A small encoder-decoder image transcriber, trained from scratch.
Model: encoder arch inception, encoder norm batchnorm, decoder width 192, decoder layers 10, decoder norm rmsnorm, decoder activation quick_gelu.
Training: muon at rate 0.019, batches of 128.
Data: trained on seven-segment displays showing three digits, 97500 training examples, 5.5 epochs.
Rows from block 3 of the text decoder, named by matrix and row number. Rows with one number belong to one attention dimension. Each number is 500 + 40 x the weight over the matrix's rms, rounded and kept within 0 to 999. All counts start at 0. Numbers have three digits each.
# q: attention query, key and value (stacked) (decoder.blocks.3.attn.qkv.weight, 576x192, the q third), inputs 128-191
# k: attention query, key and value (stacked) (decoder.blocks.3.attn.qkv.weight, 576x192, the k third), inputs 128-191
q.1:493503460498474494498523534477611474509556486532464464433465467495623446490412486478505458498543566434519548499493531450614442463472486540602458533498494531515498566445546516545490523429512565
q.2:468507465494459521531525502497484427536493484563468531511551438521532476540486461491458492477497441450463526510483479532503500503460468497549485542477453473468421505466435490475543531464474460
q.3:486533485529475483566489463488506480502482474515520485459501514542498482472524528474478533480469443490526508480477506510512517532475506497498491549502531499541491462474542439479533531486522464
q.4:499517496488520532490531511558509483440507455446491492483492519528506504505521585522457476524507518502487515562476540487509541501529446462461499499526450527574527438524495407521568528464502510
q.5:501506462518468503498505455465477461444531541477540505521525537557482517470524533496509538473479485527443518512487510492474556530429543481517488496518500458537558492505524437495489504484506514
q.6:462478484449474461528456497503484525527482530510479469482478487530515487492540458483497468499477470527544513517502500501527462575538475499477545530551555527574467447485516513520534519425485473
q.7:442497497490479485448515529478440556536550517511543564545540501415451493529535435542517530439413530558459547454582469498431480542500506491500537457460476410464494458546473544456419492566500448
q.8:523436532530532579414477525512525476494509430456476579480571443501523410520558555489474499538512535428433477558431479533506474399488467441492514553514414586374464521519490523489541509541498480
q.9:473488513494480540506441543458498495527504487559491515535511493467437485562482385538504447494491475475489538491502564528531526409476523539570526535456485455470427514475527562493507460513464453
q.10:498528492527520506475442505468460480521457517498492448473534432486449472501547422482475469520475520544530521522537535501489501429487558544481492522496584525550440507474502492536541495538509453
q.11:483509475511471517503499429506498490507536528547497474487521539507496522476449509510488537460507466496442510515500516505501576499426559525566494450482437487484558515513476497484505495442501495
q.12:489491517437503479496483499506468565515509553545499431471451565468479581461422491467503487501489538533533491506544471482493502497550513507467511433491590550521530494487507503506521466450529510
q.13:553477462525486505506538477494519462499481480470507503462510475552522511496510542465485560500514485512425499507462449535510461533472444474492526541561509538503511484518473484498533556480528466
q.14:477506560480511514462482494518520567574526520430462502540555562511494470481539552498537587603457530580484406484517401552447444461572474465392522505579541575510514446513503546571475524552561409
q.15:409500477491420472492494555477497550525562517514533559486575456471457455545594432558500485487400491562498586512581533463482453564574498479490569533542523459592462406489558457520514522498462391
q.16:514495496532478528494468540490513462531484506534547548524560425526499423513531471524519473505546505476472506498466523513551472460528461490537504574480517519490454535466520505451508491533469455
q.17:533467490509438515451468465436575498546504521491470523509532485528539504452499490486517534505522515477491495473480445530498406523486451472503569561542539548442494476470537594539472549502508433
q.18:473491513489553514511505514524449480452441480507470476477474457459485553455483493463459483465491522478519486517483489504451509510504418497498463532470488497489470532486504496480530468536463520
q.19:536492419586500567450560494496514475465498472481490514529551446487486492520550505495466495481538492457411523566507573506470508509451557479489553510561473486485539491544466471501535543493460489
q.20:596451482500498489420478565448545522514508493489512540536482452507537467466490458522536446517561595456615488502537465440575393465543494500494578565561519506477526477437425590543529506440530615
q.21:538534459478499520501566497536549470471513521559537509500469480566490528484425556504486494504543474509483438495478481461517536567552444481472501516534557534528568511442469429469523520472463576
q.22:509492520491517523536489483472564497434505524515472480465429519504504562445446456475452514528492514458505540504471535505477523485437482551537481508515474447456504562479573517530449512535478526
q.23:487458472506525510486463503455496476492431444486497470460476449480502518482500477475437495487524543445531590503511516494538477513441430496552518554465488516474423523517509532495575486468457518
q.24:530506455481530496474443494491441474512425426482540467504517472502522480493521521475529477489513546483496531510520466500539522484477569497473510469465518564522488434512446466520554512452512489
q.25:460453522507556459556561516576443544469567429500495514499433540475516455532480550483493482453501547511534437515501512457504617412574517491475504463547486479501507543537382447469552401454575594
q.26:486502470545474553484475505496506491545532456500510531552560501523477425540547485508513477478532461477445490516478516489524541410487600470509566524541478528492499489464492494522519511485502494
q.27:538458477525512511453477498478485499541462448482472502563497493465512516482536429478500497527524503435532552471540469531525419565449465477493537499498477492462465479534490546478480551509472451
q.28:491486525495532506472530479514501485427534537468452438470456508458482571435441557549469535498506616547487496519504529541425513460540451519490475449481526491505508489526537481567494482500582513
q.29:497510501473456497509501489499535526488565521494500524470482554534559502515471570506486509509516485505566510473500453468532489533544473514522530512550490509530549483490529472529506542411528506
q.30:508517530470505457481430549483437497543367417496537504512510441481497450484588440482500461538462507488548542459516493467535482474540458528455489538431443492527423486473501494453541494508457469
q.31:509527527510549487460475451496474555576508504451522453491524542463476506517485500495514543499470544525459471477525476488437520435469595538467466427450530482441550505557476523506443504568569481
q.32:481519547514514502446520539489487496522569546495560531576525522524544438564468471538508470540565487480554480521542533547442456556534433477475502471503494557515545469513477476416494392362509480
q.33:524500521536484461434415487538509460538469483487499448473435555501462565490521513571503512572438513542449509518462506534543520509525543477513488480471596494444523479544411531534508462524488566
q.34:515480542510531492461528574511465532555426550537584470524613424421484490532496585564519511503431495485491559494497452491503438523536515548463475485448434463486415480568446509487456367504488440
q.35:501546543471524489503469518479508511515461477492535437469521482512511430472384414501519417465492583485464480511495471543491458510552488542501482454516525510462478490519466490527541464527498498
q.36:525470481504465467520463487509502456521494453503511475397484498488475455441440482477516479483522580521423540502521521464592497514515512522456438528529545450462471504493440549500551468589548532
q.37:524487465485477523527482493502500452487525455480485530480438530509533503493528445480515537536548535515499483484460559494510552507506507492544551546515529521501513496445513522506518571491525510
q.38:499487552483526436529492467478502545518419502539409490505471498493493513586482462503498411435542495443524455554518511518516498409490512403445550547432475525590533554528499506489494466472442516
q.39:458471468536506461558536512470480464532487495511520476470482491549513452493467519516519490429487520495486574488470465489466433551485485508496443539500507381465485555465521514472559497579508560
q.40:461491519538534495554484445526396522526557470516553533489520410494494442508515520512538510436489476519554619458542476471438504470523449556529516529521412585464435478434499537499565456460468600
q.41:524422444554508558497519498514462440398608490446539596485461432470559512471450540525517568442512429588528637415533507463470592524470471506527486545513447528427509500468459534582479524490535474
q.42:528473494507506484516484487530439498532496464533464537478496483425506439525505470495506481462557538495474558510502502417569497464510478492503501546491443477514482507486514558480533471479512533
q.43:466475491501504511468516481475498507491444501494554469526482505581497536463508544479482544505491473521518486514466489544475471516465526510502494502518528502496521506498527482488465543555502530
q.44:477544535510543490510515474452490490570426511546443494541506455448533398560497475514505493489507521444542552475444503459499553437515492509602552552415430502582477539507545521496459509454444507
q.45:478521538455537424565503480454516539567428481516476504517508500465474431579483491485467379429507523430552530578556518518506446472485560487487521493432454409614468590517513495503535462519461524
q.46:508510489519513527531458518559509453474538529505499499454490467466502497488476447498517500504509543496465495515507534428500524519584502530513520487521460553461476439496443516498510463427495442
q.47:493510546548480511508504555460493486524426532424555472553557544482432537562459520521534477545473466476502513546568499532461467516477459472465481431490510411536475563560499454513494413545525483
q.48:522453486469492500558523503495468480563464456512516530514486479458521485523498492449499494483496505487478582548487519456490504486537547480499551531478419479505477531484451520510531521498534542
q.49:504515472523482507525472523499488453468491532437491524479513512506498570492488517521523514514489496499465506527504540497524559516450510476466516487491528432484502503532480482536468478576507423
q.50:454493503479488518459510459474481496477525512490532468484462606647470501445501481481491503526508494544514407499518515611461455527535508502506438484563583523467541457501524492471541560542538473
q.51:516522492484485481475546542476509512467473483501535457505525561553506478475464467472485458496556504471454440494507473587547458490487492466395472488469511491508536503540521526522503481499522449
q.52:478526530528540475474516475465483471523423540525517472548542468482494490564487506532475490518456470479532559466464463518487525487495491546576496551477501495536430527512474513511483443475434525
q.53:459546528444531441500466458492541562501492462539394487496499527479474478520497499480473446453573544482548440508536529502594488432471513502490503497469523485600497500524534532476487473484419543
q.54:493491471542482531513512549546512481432564569443427499487502484524556563431532480581506581496427515530494495501455555452463472542499496472542445471504538395425482488521536477507449527496538405
q.55:566512523498478499554523512502553522533520527510535535526517526417461530607473444493485446601471502491531509556537452455488493456537509490502529514502478493540463518479503430568541523467486534
q.56:459526509492473480563539508456431528535549495473518528524484546562488465559506461496543476472546492490555532585578512538455453522457474462450497504524534394535501522475578485480554488515472511
q.57:520474517506483534479538526522563462417593536434493579550483513436480587536542441541478548645525456533546453510494491508392550548521467464554552501471507558448528530471511388527484551439534445
q.58:481531512504494543464485491515456534450529544494534483493546457518481467455520490495496529490431451546516482458495516507502521485519515570517489464518447569473451440522476541545490463487461419
q.59:476486516552534500450497543498467503510505548522523461480534448538581524495431437552537527428482521479481603454454490495504491489500460479468467544481515497460509536494480538469473468494480478
q.60:445533512512515521509557522472496487560448539514599447590562516494506508525494563484523562513443479472469572478477444527399468569490457549526448431492504389447486507498514400484472497517496487
q.61:479537574481557435471510455467456560596436525571507499538530456476520407557463504501506493417488513449545596462503500510537475442471467510506480531477463468552438527511517548458477410496440543
q.62:538490493533483524475508551533521502476543541489527496528573514447493542501535482559510507577485501525507380481491421467483457525528423492482492469491532511429480440540500431502456504419533500
q.63:515459452445477537497457533543549428467510459489505474427454524554507562414482482414457491568529545507388439546483555479567529531558578499490528505507501525446559480520407505497544545546554437
q.64:598425497508513490489526530515522523547414445478539524517420520578426625420537576467569457518613552496467456498494416464569498551510463616475494486586472505458497433466565557502518441513508556
q.65:498447453479542452499519464529547390464528471511487540434463504469563490464533535540443471498475469470463438464525550589415425509422432383569487506470503473503506538528407524503576476552484534
q.66:552548540444567493469432563501560499550478491508407489520428573459523477526523512511527433508484474493595556541518469463539472467458540506531496515518418534515442520435526505415453490402418504
q.67:478512492469475504450536553549556520510461497474522486457537558607493534551440550491519506460500488467473477465511527606449504452456456461487501487573482555544476416495478504549510524572495537
q.68:498475608527526461496401509444517433512436496517381456488547450492504386483465451479459498571506473502498407517492571472513486490512487521532493478453480486469484581459436502478487507469471462
q.69:560467473506469538490513517521541486514477493538465495484508547516506438504553586498539510492492489474445463459470564528518514441506485401498497458510431483483531441563385507525478470532510551
q.70:519504508480475535505500474490534541505487534480457533496452504422501545473494565465478479465485525474528525465499475449547507524553488580460504483503466551466528501514485501412532504417496505
q.71:465528442530480443467484416539469516485467498495490479489567435452481472501483433482466495546434577539439470442509532481474486496489506466523584497512463548488526572533444487509476500454549492
q.72:473538512501518462531463469477524519506493527503460438555557492462511406416489493503483486565427512576528488544443516426520487415490475456528535474463449411489528524503432498567439469427500494
q.73:525555554489499520544503498479494484518472528499520495525456481552499577489486533483488456543546499497528458499397527442548498486500520509486489474513525483505500472494514519507463504507484519
q.74:503460591527452478526491484487493434503460449507436496465493460539514409527495540508471458553577515470492429584509657507482494502526496511518463518469530491426500534493445510486522531547495481
q.75:501460462471511434523478494510519493515520450467436535446501473470520518521530462526491411548518488499488513501557462533433481543492507519532534507473499572471526531472493536480545548477489483
q.76:565470533497474487501472512463495401522461503531470495453469484441563421524525519493480471509458517466495511498465522494516468449497505506515463549479471480497524516473446532414512492457476498
q.77:505550535472475491551443594452497474557486465508343485453516500461530443564546488492524395509482470523456518555501503449502491457496564408512541513462409514520538505459494514539454598435502569
q.78:506470531552470518463491532480432458468459502513443487499478495484513455561508475502492519495515526481530535578528536499506474481487532503486511563483534479524444558467514508502495503515474479
q.79:502529484539534486471465409515534524480492542498568509529454470480518529477442551465474551464425501449578495413476524493476501500508445609498517469552499577442480531552526505429534443449474486
q.80:510502527546468429543487473507398483547513497455456509480557459488494494518508367499482457523510535504516569558519423477441489534481547543526544529498573495481521602423543487530495532535481469
q.81:494478429490525515466532489548540556512507505516555510527485522507490523471519528470526550451465507496501515441487467500523526533482467504467517425539476524516507450548523484512501454478507556
q.82:502484477559485468504517485520442464458492538490563490479503510485491469486520487457492520494480526510550541539477476512466440479439449520495511516476549459531494544486488496524491455586483495
q.83:501470491517519502472532500487573474469475535554496512499437503450507467483526526457497541474484507506528479437484514506583489529505437560470507471509430565505477538564482498432545462438513502
q.84:492551506499491507535538508526497524516545510472508467471507531579513574525458560545413440565544487473481485545506523526431485544491487424500496493489592456507531462477493468563507552598503478
q.85:463523429479503533467515455529497552474534501485576483491551520502487557486482463526511558437440505517448514409516469541448558493519475465511493508517491509487498469549524484525527492490567491
q.86:518516522479464462523516576481526490558461494432425521505480547479444526474525536479501408515590502554481570496538410481473450531485494564475543527475482507529504513448528513540493517473457502
q.87:535516550495513548630494497495446493520533454479515553496427501491539548505525525532524446513581507452510488565556527502462544482497539516540447512530558461421514469476534492504531539564473520
q.88:515492517469462458495479493494470509527491454496470511511495505494481513525482506564498441548522523527512526551503488461489498491518518511462540511535507493506505454442543545499474493455501492
q.89:503481541494498532488522438496458509488473471501482474528495548586500491407467529517515530502532439516488510552451494542525533492505454572466485446517534417452507439558485515568469453515551532
q.90:500416495521476515533511420512423442476525460472422550465578450489501478498551487532488496468520502482410488495570513536462528563533523529503490519478563514422528560561459532491533506538532486
q.91:493536523443468496461485510494524474510474544497478446477501519512526494539459457486491492480426499502482515494473498527478464458509531480514503529514498505537493509471466503471478496450500493
q.92:530446422525471501462486487533461486486481443506563520432543482462506512547508492510553523471470514412459508483542528572452512488506496457497505552520473554531521491500496517491528506597506515
q.93:509565498507480430502478488466469447510493579524523493436450444431582496580464477493434443498409494467543508447415542516459373465441551436568517545475553496582524580414481534433517522509470483
q.94:506446559577427471475553525447454485549458483436475451478504493553457470455517537436484474506598488521430436534486471515482444524466452504497485543461598434452504520438493532553490510553518499
q.95:492513511497486609468581596527558538538495503489522472525500604564440523490523562497582598427546487529461512437488450555549589474496494478399450404558550478508467406570499450536489478589523548
q.96:512484537467515512540544463486519472509524514483453492528522539480516516511531479551487518531430504519514461473474502507490501532537513470523512449499512517474536492509440453475473537448463481
q.97:545523514477536495448488528521505491525449550467453554541478479477462498488503553476498578524496468519515528516471454512507496469513435443466505497546462510554476529538413492492443517497446496
k.1:448480485590519469520488479550475511575514484518538538484523460523481568541472476465458553457490507462521526497499496502526533498500492535488554551445514593500492471517382500522511499477496516
k.2:504499498559546538503502493505502506534482497529484576484476502478473512528559467515515471504485527540513460527497518576522477491508511554538555468510479511517526481544498477486508506478489493
k.3:459520514502458578454526555507510514548502517490552518527534556545515517508515511491525552524490482508492542515499502511483489572463494558508503510571473490479495540479499436486440506481488475
k.4:519525487486422534438464501484529456527481578477495445507461502487533517519466508517483518513449461532506568471468514507544462509499541510464494456570491530423513501451487476515497517600503485
k.5:448505480500458503485529526452472503477516531500556516505547491505540491496542459466487539514445454483503494488483493509433489515466408487517554511499495523536516507477521504527476517482528497
k.6:490544492496504507514471540534496525511518467541418455539458522492443505491525483511489478494519542520520529512525501536566485479493603522500447507510497493504434512480499439456490534554446529
k.7:492467541450534453555526438490503493479460449494413475483548506507448502462575456436510398493563555515458457577512517512459491426470482436561493499479547470593498456472597583453506481450456484
k.8:551472503513514489555489491516518471450492493458507552419510484506503557569425532521473497511559505483537453527519549519494518492512550471479537446497470437534518511497498562537497459559492451
k.9:509480514505607401616523472495484519406489438546485485488447481487461527505493411554530382435503560497521464523524594539516555399533516369516457457368521398580531484529513574535574475481407468
k.10:422512538509514438555534498501486503491462407511490469495512516527506457537457438508533410450542552527496544473511522524525550427514482404492468494398528364575581499525467530479524491510487541
k.11:501501499491464485498486523498493512491524558485498531495519488520511537499526501502485544476466482510503473486487510510491493515485477510483554507499470552515510475502462512505493493474544494
k.12:545508509459529467512509524503497517456543463496461456546448486475492453499511559517488513505532502514519513458509453465559517488538535520455450537473511501500453517501499477507526533518495543
k.13:534518493473438541462498539501526511528502548480540516473503516474527522513539532461482551537479461538481518510471436505529488520506471570449511509578468548427458509529535489522484525522531528
k.14:511536490445515504432520549502550488448564483459545538520512535518485484463479579472517560579533467531484517434469447480430476605492497530447511535576544553489481471498517511533485529507551456
k.15:457526517494559475560518494523505495494485466521414390544493482500399463483526463453496398509514584556534517556552572584536483411422610414558486502453567454587468479449570536453505529572344494
k.16:473503534514583483576558459526456503499454456512518504470552491492505528534553451490505449481517561492516466542510516527471519470482467466496451483467528419567509463556495519514518474502408512
k.17:570478499507582513568499572509503527454566455502530578536500487437523491520542534465465556533522484477523399576561458494436494519505496491517529522461498520505424501530527530546493500463476506
k.18:528508490563499554453538498471501488470471458497546512504456526473522436550477564542537486561532504542459486480562472478513471524502503526520464432498454453486590520493459436527493507521540473
k.19:492502508458480479530478483495469462489518542485524464453528429448500526512508523508454504487537482550469456512507545549504481456468499483535530506516491479503463484484505526498525519565483511
k.20:501489494481516443583459505520484521541510428485459468502495429433479523478515457436460507426523536480500501577466449445533570417510509499495499560454511517499468511504468517494512486533465572
k.21:509543521486489510466483498515448471521484559496512419512503480452548501491558571491481552555483483531499543468484443483515517487491437562453459504646471564379450485485487434505532518566499528
k.22:456492444555476530457487534473485524468534517565567529499479502488497487488496530505505546521432445479471471493567474503517529534484503504518540477470522546501531527501454475527499527465560473
k.23:528457495524516501538502526492510526501474417539456502510448487455514496569505487524504422461526553456494440578556516527555483418541568531514478443398492458515472524521515496511492501507464526
k.24:522439525483491480527490484502527521562478497520376517515499494480522512556465414489485472436550534454542482544478507495550446490542552525510497507458484465506494509517484490456461480515485584
k.25:572451505426450460453533467504523472479486537486461408476445449547548576440455503535519439449549505495448500452402538459498482467553500527474443440553512507424468515453460503538545452492513487
k.26:522483551479539440584491505525474522480550528487483497483501458512484570514500464530476462463526520516518513482489548516505522476497484437500529500510486490501482482500522533505481479513467504
k.27:531487491481553494520469501474523512498490454574416480481461496453484516500532486466486458477559553442459420577564520518524482462531565566560462544455538453557399496507574522466519489492434508
k.28:524450473525471526397525520485545433450502477453601492487480506499545418549428536489520571531481447533505489415501501490424490523474441461480536486449492555498609518483445526589528528508569468
k.29:493520507506459532473456547541488512568523536466490514523549505506477533485520494478480581490460468483538552487464468481537518532484520550465539544566540609477454529455472465494456509530524540
k.30:514473542520581514577538451465514516580432408555391504527450501508531479533469432499561337474554624442465499597548558479571481466526582447585436458408516342569523514490538526437480438462403493
k.31:500478535442473435536482461487532524520480487450451509488535524573493522447500494440499511436569500505506532514452497461521521498525480489452490557486501439529499482507538592479468475487535514
k.32:452520499515524437514450529458395507450442463441416498449380501461490476512456526491520503490510534536459533607561550484534537433450520504471498471534514485499464466506548509565487552514513532
k.33:477458509470484508432488553520517506537505512555440464510556485513439496470487524490483503457489493436516499494503500479482496557509468489529457534476548497506490531478502531500529442585479533
k.34:501470484462508462477532479536454539435553515463454516474416479470507511473511547493518568519510433564498537484502471523489531505505493457525457537520445512475539453509541483525493553534518531
k.35:499444528441463463515460471582412501614463471514427477494470528493470472431486443411474378414502584483595490508532497498579444449470526486473474486420482490536476515525536541439564464511409540
k.36:517473518469483529492486478519527517555490448476487512543560486467514560485531429499490457471492507511556457443484502503504419523472490480520475509498484515501503477489506518420503468490471466
k.37:490515502512508536502492515480537475527490496520549528499557514545525480516505498500482512501461489464533477466491465491525480524498500524487524491517530507459509548487467492450536470471484450
k.38:484500479497534443574547482501489493577481476537471417471415494474486466488547536461483494471565579494509490527535541534528517423475549563473509519473535481546459493543531534497514481511536513
k.39:519487514498490538475500519507524497505535429466563520517475490442531576513525460516482450502514523471476488458508479514496480542476496520495486520516450514488495492468513486453483519463515503
k.40:511509495497475452563540460407540521517488516480485493457468535459580471481419466432495374441447566514481480542470488505536488483478566572508509522389405482536487501500507534497535490466511562
k.41:518498413534469578503504521485539485468536564435577530452548540487574547492509484542519553524477488553494489496493497428501462555593519479456571490551465575498557558482481467465435558455631460
k.42:499492505490509497523505463453518514543479456504520525539510486485526499503474472504464445454496500456562490515502452497518458490457505483534493491489457514504512472496503504444535457503440513
k.43:500507516507479519474480549523503481489532541512516476526505488537488467531533487514512544552519480514437512444535489486490537554525498512507503520515554489480490488474499523535501517452530453
k.44:500498576486507459573504489518525571594529455587478556515437502492456421485486526438481410418477595377523497553594456517537506409511518512511437545416488473546426520495556517486541483537430599
k.45:521502523494544439561498457535480498553491405511470478478401470462488482468527510499481401454509568485544524514535505533512524402463539532481519521440447459557479462514553488457533470472462546
k.46:545505517500496492477512509526523499504464500446465539502501488476479501495505499484512535491511500511505478515465519481544490502442450505519465481453547508498520473509528471456512527506461541
k.47:501482482510518519457471493500502525451502437514555490517450479534505504499471553519472592528541459479529533469472494485456517552536483511490502491579483486489522449468512469564516545455509517
k.48:518502522526506537450516513500540467496493480476552495506530531534491505539515483521500532523524487543524511441455459488535519530492486511535501527486510499466505504495499493494535492481492472
k.49:520528465528519515459499503522546496477516496488547504493533497497506563494547562518529612501533470519528511467456514490492488493525507513476516521556500530500533511502497505474470534462522465
k.50:464492523503509505479444524481434442506451559452485452486557487548486516497475462472471445528503480510504503490498530517519478521483502508518529476529553464473483528478463526512512509465524484
k.51:473492470503524494488496482535467482484496479495517466512510480516511463470481462503480483487487498512558495520548524505468453492553466470523501468550494466545508520517464472525501483502511494
k.52:505464530500481456529525502485543580529570468549461509515431490507468441490478522464517459461478521447469516575563489496463548499516496528543489549426484447534479503494523522548520521527481588
k.53:507517538483524389623489425485452565563471460577445468500471448432507474443472508476497365429467562440532464587576508556521477358475554496508507470456443483581501443521530509461492427549439551
k.54:496527492512482582419462528524503471471519565505566570534548520464497601517506491535509580548517439445488521532464479489509466551508458409463476486609492594402527500485516462479432517550464464
k.55:502470505498455551456507500493574508497475458487515501534499580569430465528558539534481563479501500536489506457430478483479540571505510526505487484471580473481497504523448484528550477520486492
k.56:476539498523493486484478471439470497518468454465505523523507509485527518531491541501477474476503534498531503479523478499553456455471551521505528469549470532481494489477535471476493486429504463
k.57:530515445511487615465522557474565435378467524443594568442487580584509490538495604610488670558507384527446543462422525449428550607488422489404543461563573513467487527531423455547507555479582527
k.58:507500475508518483538514448497497489473529557499467508494521493490493527482504462463506489520496500553494481529498512533532503499530516520523502516472491465531521498515500535500505509512517537
k.59:502500503489492523512500512495489500481501473455457492484452501447512535501501444496500473495557480532497509562536516532518504460493484504496458520530465503494497500514532532499498561560551513
k.60:556471521519486531440521547511499518447530459500539550542445494515490522497445543496519527485507476443501527482508486483440483578539455514530482466492480516483475522468512466554488579450511540
k.61:451520535470502404623496417449442579565504461580391486493407482439488484469449477432502319405493590455547494618591493554549486357481599485519467520424380453526440465508582551504521463553444591
k.62:488450474451474518446474501482501508435473551484544573488504525551504471522490533496525571529450415511484500471440504475456462567493442468475445499552568501464524513510439456532517509559501536
k.63:547472498550530559427512549540519423480457505442538458510535460520476536540555481519494622579559437562517515418421519485516515556473449514525508510527581527486543500501478518478496519509499394
k.64:516607473490514453507442509490496493538490514503508434480465464493497432469535476508474496500483539524505572545572501537554460494488491416496508476505507461482456497484531514516496505417402488
k.65:489553493463461571461526567484561456480473531545648430474631452485495549525506478497465522573475422544469526501443494452468503614512422553439520502550516478451517497511449455585505500454604546
k.66:500493545486590405602521428510451497537516404554384434467472432444483416504516399452435419452514600491653464621596529443556475400494610583574460530477474453569512487513538553454528487491412454
k.67:467502455571511507453421471513504431481516622492500459510531506535494502519505527543499562564479440504472499403465477524465483617485431433484535450563520537478566467506474470536472513484524452
k.68:549508514469575458592537491476398493530562507483442458457484429478510578530495423543458417436578531453525511582563463456588560403431527498477467504456472446567440525489557493436505503514451529
k.69:485529473467487527477504491502517374486495560472530491537573431484494495523504473492491596563494450508458498442468542511418504526514470496424510472597535538437477539478487450473506510491539410
k.70:516526524516479480438534553480505497569437496497487483503486480485495444508495495448496503535549445567540517523475488480464516438490538484542518542512519507493506483496522512513516517493495518
k.71:554472498474540530485451554536452500497459499462495538588504462500504525465521540490546521502497485515452528505473536505513523487553555512462506460562587486414440483450558497452515546496476513
k.72:530517572466531464549522492480461472523432403532510575524560431423471526506477485431455489464494579449515460558519498490549539404560511596487405515477504549457411519482476474420504476499502489
k.73:472515474473508452491524503483444513526507542486493481502528464436484565490526411521505454452487550518441500515549486550499478498493525516504447465479510496491484510488512501487540535517474502
k.74:477537511500557484556513526490458479505509540486527476448469443492507570529455432555478418468549455444444495487534464491522515485384444484474480493443433445550467519522496514554514503500509529
k.75:516520499507513510483484530480521500506463483518530482470515517525481456485523519472516508509488436523525549531491522453509475502509504505525515522497529460508497485496537517541458508505501497
k.76:488511520426518487537555512521494454550494476489454469484535456465504523488474458469464476512570503529475506543505511499549520441475564535538474476461514485541506521528492502466528493548492485
k.77:512522532492533449617526420458491462578458450490455517491573406442501426477489431459476523483478525466533532503547599499479490435481471535596422433526490548522500463446542504404507515594484422
k.78:480461538516531475561522482501465520513515468474454494548450506513533493500468479520473468463556526499558488510506493443536512440446536479514449524465424407603481510536480573506513439505454532
k.79:508505513524486479437499531508487496544497500507494520467457509512462512510470497482456453470611502561531444541478436465533492480529532491487545521496569492517458471489545506556527489464476544
k.80:504475528498499499577505509483501571512510471495458550508448557469525495488466536467501384432537517466511518544495501506590528442472577520559488546363446395592518547550494547480478463548448566
k.81:500512482520481524438458496529510483471506499477521493518497514494492485502538509512538552506473514536501485478472508530430465566572476500489516504544578548465497493452533486508526503433523471
k.82:515487505483480517514484487532534528500512470512523531507498535488510543477465573499480484504511545488493466545474466507575539484510546494479480515462479473521491547560453491502486454465483511
k.83:529526485477513489485505519494490491513501510482500436473494497513486502490513461513493511503561507551501524546511520455489486501491474483438526484567531456487437502457546483507520531412511514
k.84:435515505526548519401479549505540521490483562538530494499570448468476519528498522522489542542425445509461482459437448515420504599552480519495518484535494578406550474517446506575452556533531500
k.85:496430445520429567414463558544579465434461511496562531537531545595504450496527579504553598580435453525480466415441507536417484564572475483450566492566508569418548475482466451482471512545531471
k.86:519563486526502472534529477458527518525480488524482468475503453505520394478528508471472509527461497526628529565511478466509482445503521486553486511541455500488525474490523515452443491449421444
k.87:464562516506462467488540504425520534564525481524548557491497500469491468541437459492459433428516461483464504501515483493518525525430458502568474508423485510543551552510455523565481512501533514
k.88:471511538514533485539508517510474503486454472478489476505465477455513509468506535479461471495480504498518508505540491489506488449476510541564496513495445505506503455479515557516516466511468517
k.89:503542521525465509557518492471542465461508487516589541475486502521490535537462521492445477474509529487490451438497468506546504470497438498458488524466417545526488514489491503501510440484524516
k.90:517516466494430579494530585447555467483488515461615551532471543556541490547461523503522508534543360541494518431434562430442541498460466475472589544490459475524496502473500498571460454541544567
k.91:495474481479503491523516481525489468502516491492458464497529500491491528490504497473495491546518525512497462481491498493512503489493521521507516482497491485514528497512512477455525489576497490
k.92:488470493504458540443481509522534443547445537445510569569468502538524479487484609484502553516519426528489546430448514520521530518527518431489517492513494500517511518557507489493511504531501458
k.93:466454524409539479511532491517493506559504502528447495467567493492496567443467495495460424501556530539497491549491451506524494472481573565549477504452533446556514530556466490495531481575496497
k.94:525548511454487508570523536509513496491499497514531481475507437512539538505482501497487464535454508465493466504491471564556513454459520455485491486461403502499491530507431487442494444526464501
k.95:491522455569414515398465480516528494458534595465527467563533539509501434583484501569524646589462461486486451417444473583402487602527428425476473487575529620425575508482430469478506512440584456
k.96:508491484510490480518495512499490501505527516492500517483500503546529473491506530488498525507478490553467472500504477547478471493485523468485527501543514495519508496517505522476536506536547488
k.97:386505484542506514501489545537549489407518490488496463496602522536498487519585557515552519490477546539501377477520453496459532553559581512398510480524524531475474507521502499467494512442490493